From a checkpoint of a small image classifier.
Training: adamw at rate 0.0012, 13700 steps, held-out accuracy 98%.
Data: trained on rendered scenes of coloured solids on a plain floor, 195000 training examples.
Rows from block 2 of a small image classifier, named by matrix and row number. Rows with one number belong to one neuron. Each number is 128 + 32 x the weight over its row's rms, rounded and kept within 0 to 255. All counts start at 0.
After each neuron's rows are labels from the 100 images, of 14848, where the neuron reaches its highest value: "colour at peak" is the nearest of a few named colours to the mean colour under the peak. Only what is clearly more common there than usual is listed. The data: rendered scenes of coloured solids on a plain floor.
# fc1: MLP up (model.blocks.2.mlp.fc1.weight, 384x64), inputs 0-63
# fc2: MLP down (model.blocks.2.mlp.fc2.weight, 64x384, transposed), outputs 0-63

fc1.369 [142  95 160  97  98  76 153 124  99 133  93  14 107  67 100 123 100 120 122 115 161 122 103 162 169 127 142 140 164 140 123 122 166 175 198 130  98 158 130 177 127 154 157 118  81 191 130 103  73  88 151 143 129 124 146 102 105 124 132 156 150 137 158 130]
fc2.369 [160 120 177 103 104 154 146 114 106 104 127 144 149 115 132 136 159 128 172 133 121 100  93 128  35 133 153 194 163 128 134   0 161 131 155 145 128 132  97 146 130 125 118 145  89 128 110 104 142 113  86 144 120 110 119 114 101 122 107 156 134 147 143 120]
colour at peak: pink

fc1.346 [153 119 141 127 138  81 157  76 122 133 126 103 136 191 113 129 119 141 108  94 136 117  90 125 135 136 135 134 147 114 152 143  84 171 152  34 156 176 160 113 127 171 185 107 128 151 143 101  96 203 116 132 104 154 117  46 101 122 195 100 152 164 160 150]
fc2.346 [163 155 110  76 110 111 143 137 108 108  97 149 132  86 139 119 138  88  86 141 132 154 121 164  61 152 137 172 196  91 134  64  84 145 138 166 224 130  93 145 119 122  96 124 133 112 170 116 148 175 116 176 116 144 113 115 146 133  80 175 160 104 177 123]
colour at peak: pink

fc1.276 [144 129 106 150 111 212 134 103 141 105 180 173 137 140  71 199  79 127  40  85  88 134 147 163 105  88 199 154 124 102 136 106 164 163 102 150 109 154 107 125 140 106 125  87 158 116 145 107 135 158 131 168 156 102 105 117 141 118 101 103  80 135 113 121]
fc2.276 [139 102 181 156 113  66  96 134 135 181 149 124  82 163 203 135 146 166 117  92 120  97 130 115  76 110 156  93 144 166 132 134 185 163  96  99 102 134 176 139 108 143 153 138 108 152 107 126 111  90  98  72  48 107 154  95 101 128 130 115  76 160 113 158]
colour at peak: green

fc1.77 [164 164  84 156 165 172 110 129  87  66 111 154 151 135  69 182 138 167 134 140  46 174 124 135 159 133 115 116 118  92 160 112 147 158 157 122 183 179 142 170 113 125 130  93 102 112 151 141 118  91  86 137 104 147 117 101 145  96  98  99  42 142 121 127]
fc2.77 [173 180 121  91  99 106 116 182 136 172 207 159  98 139  99 111  83 118  73 139 126 146 130 105  58  93 144 176 175 142 117 105 143 135 102 107  87 150 144 181 102 152 105 129 106 126 136 122 129 104 156  66  78 145 163 131  92 170 143  97  80 136 149 150]
colour at peak: green

fc1.195 [168 183 105 120 202 142 128 136 109 136 125 116 100 103 140 126 139  89 120 131 103 123  72 104 146 109 136 108 128 134 153 142 168  80 115 166 187 139  73 108 127 140  89 115 112 137 107  83 100 166  92 164 205  80 103 194 119  79 170  70 135 130 134  91]
fc2.195 [214 140 163  77  41 152 139 184 121 114 196 137 133 106 109 152 113  97 114 128 107 114  82 116 159 101 122 111 145 121 103 141 121 205 172 118  88 113 118 191 123 158 118 148  96 144 141 150 134 137 156 170 132 141 120 138  53 135 126  91 122 158 113 103]
colour at peak: pink

fc1.164 [122 163 148 144 149 167 110 134 157  90 124 201 146 126  75  82 112 177 111 138 106 178 142 127  70 147 137 165 163 123 173 151 128 109 126 112  73 152 126 216 144  85  99 137  88  76 146 107  93 123 179 169  95 134 141 119 158  95 124 108  91  95 100 101]
fc2.164 [139 133 150  50 103 101 131 117 123 147 119 119 106 120 105 133 137 127 138 135 106 161  88 113 255  94 144 136 155 164 122 161 179 120 100 150 134 143 123 119 121 155 124  58  93 131 120 116 146 121 109  50 114 106 146 100 119  94 108 164  97 164 170 147]
colour at peak: green

fc1.110 [126 139  64 141 136 154  92 177 116 130 109 216 148 112  92 133 103 171 107 169  78 193 135 118 131 125 169 145 136 126 190 117 159 102 125 111 106 154 106 176 166  88 108 113 113 109 153  92 125 104 176 169  64 123 109 112 102 139 179 106 107 121  87  89]
fc2.110 [193 125 104  83  88  66 126 127 129 139 124 127 141 117 147 151  91 126 113 141  92 138  95  65 185 142 148 105 180 159 146 205 182 144 100 141 171 161 164 167 119 141 170  85 110 159 130  98 118 105  77 130 133  98 122  96  83  90  94 137  92 159 100 153]
colour at peak: green

fc1.257 [175 192 106 111 146 148 211 146 159 151 155 139 101 109 125  99 139  91 107 154 100  79 126  92 141  98 154 107 118 168 107 135  77  40 131 109 165 125  89 137 159 160 180 165 122 109  87 109  82 171  99 155 152 142 111 137 106 154 159 113  97 153  99  95]
fc2.257 [255 157  92  73 114 123 132 164 103 148 141 131  75  67  99 120 157 118 136 115 136 139 126 115 108  65 150  51 155 137  90 148 114 199 148 126 143 126 102 141 109 172  89 115 131 118 148 140 169 129 161 161 124 143 148 128 110 118 145 140 131 131 158 103]
colour at peak: pink

fc1.217 [ 87 200  52 123 127 189 137 116 137 105 140  82 138 101  60 201 112 152 144 103 116 134 140 171  85 151 174 115 133 133 187 150 142 118 128 100  99  82 123 155 140  92 154  98 109 117 119 138  97 119 190 159 136  92 144 169 159 118 152  78 117 128 100 119]
fc2.217 [ 59 135 106 129 137  76 139 134 107 172 148 141 112 137 142  73 187 145 101 139 147 142 161 127  78 147 143 186 124 163 110 144 160 126  99 133 173 157 133 141  84 122 137 168 127 140 131 104 142 103  84  40  45 105 146 111 180 111 110 105  79 163 136 157]
colour at peak: green; brown

fc1.97 [209 166 116 141 107 179 136 147 137 112  99 108 158 119  60 188 169 172  64  63  74 132 139  90 106 114 152 175 131 147 119 127 151 103  75 113  76 115 112 109 114 119 118 131 187  91 126 100 146 144 133 163 142 160 180 139 144 111 158 123 117 151 101 148]
fc2.97 [135 162  92  94 131  65 163  95 102 126 138 101 110 100 108 126 168  99  99 155  85 149 109  98 168 103 169 169 119 163 104 167 171 168 106 189 111 161 135 136 114 122 123 111  65 141 170 115 161 112 101 119 128 107 126  90 104  63  72 180 102 196 150 123]
colour at peak: green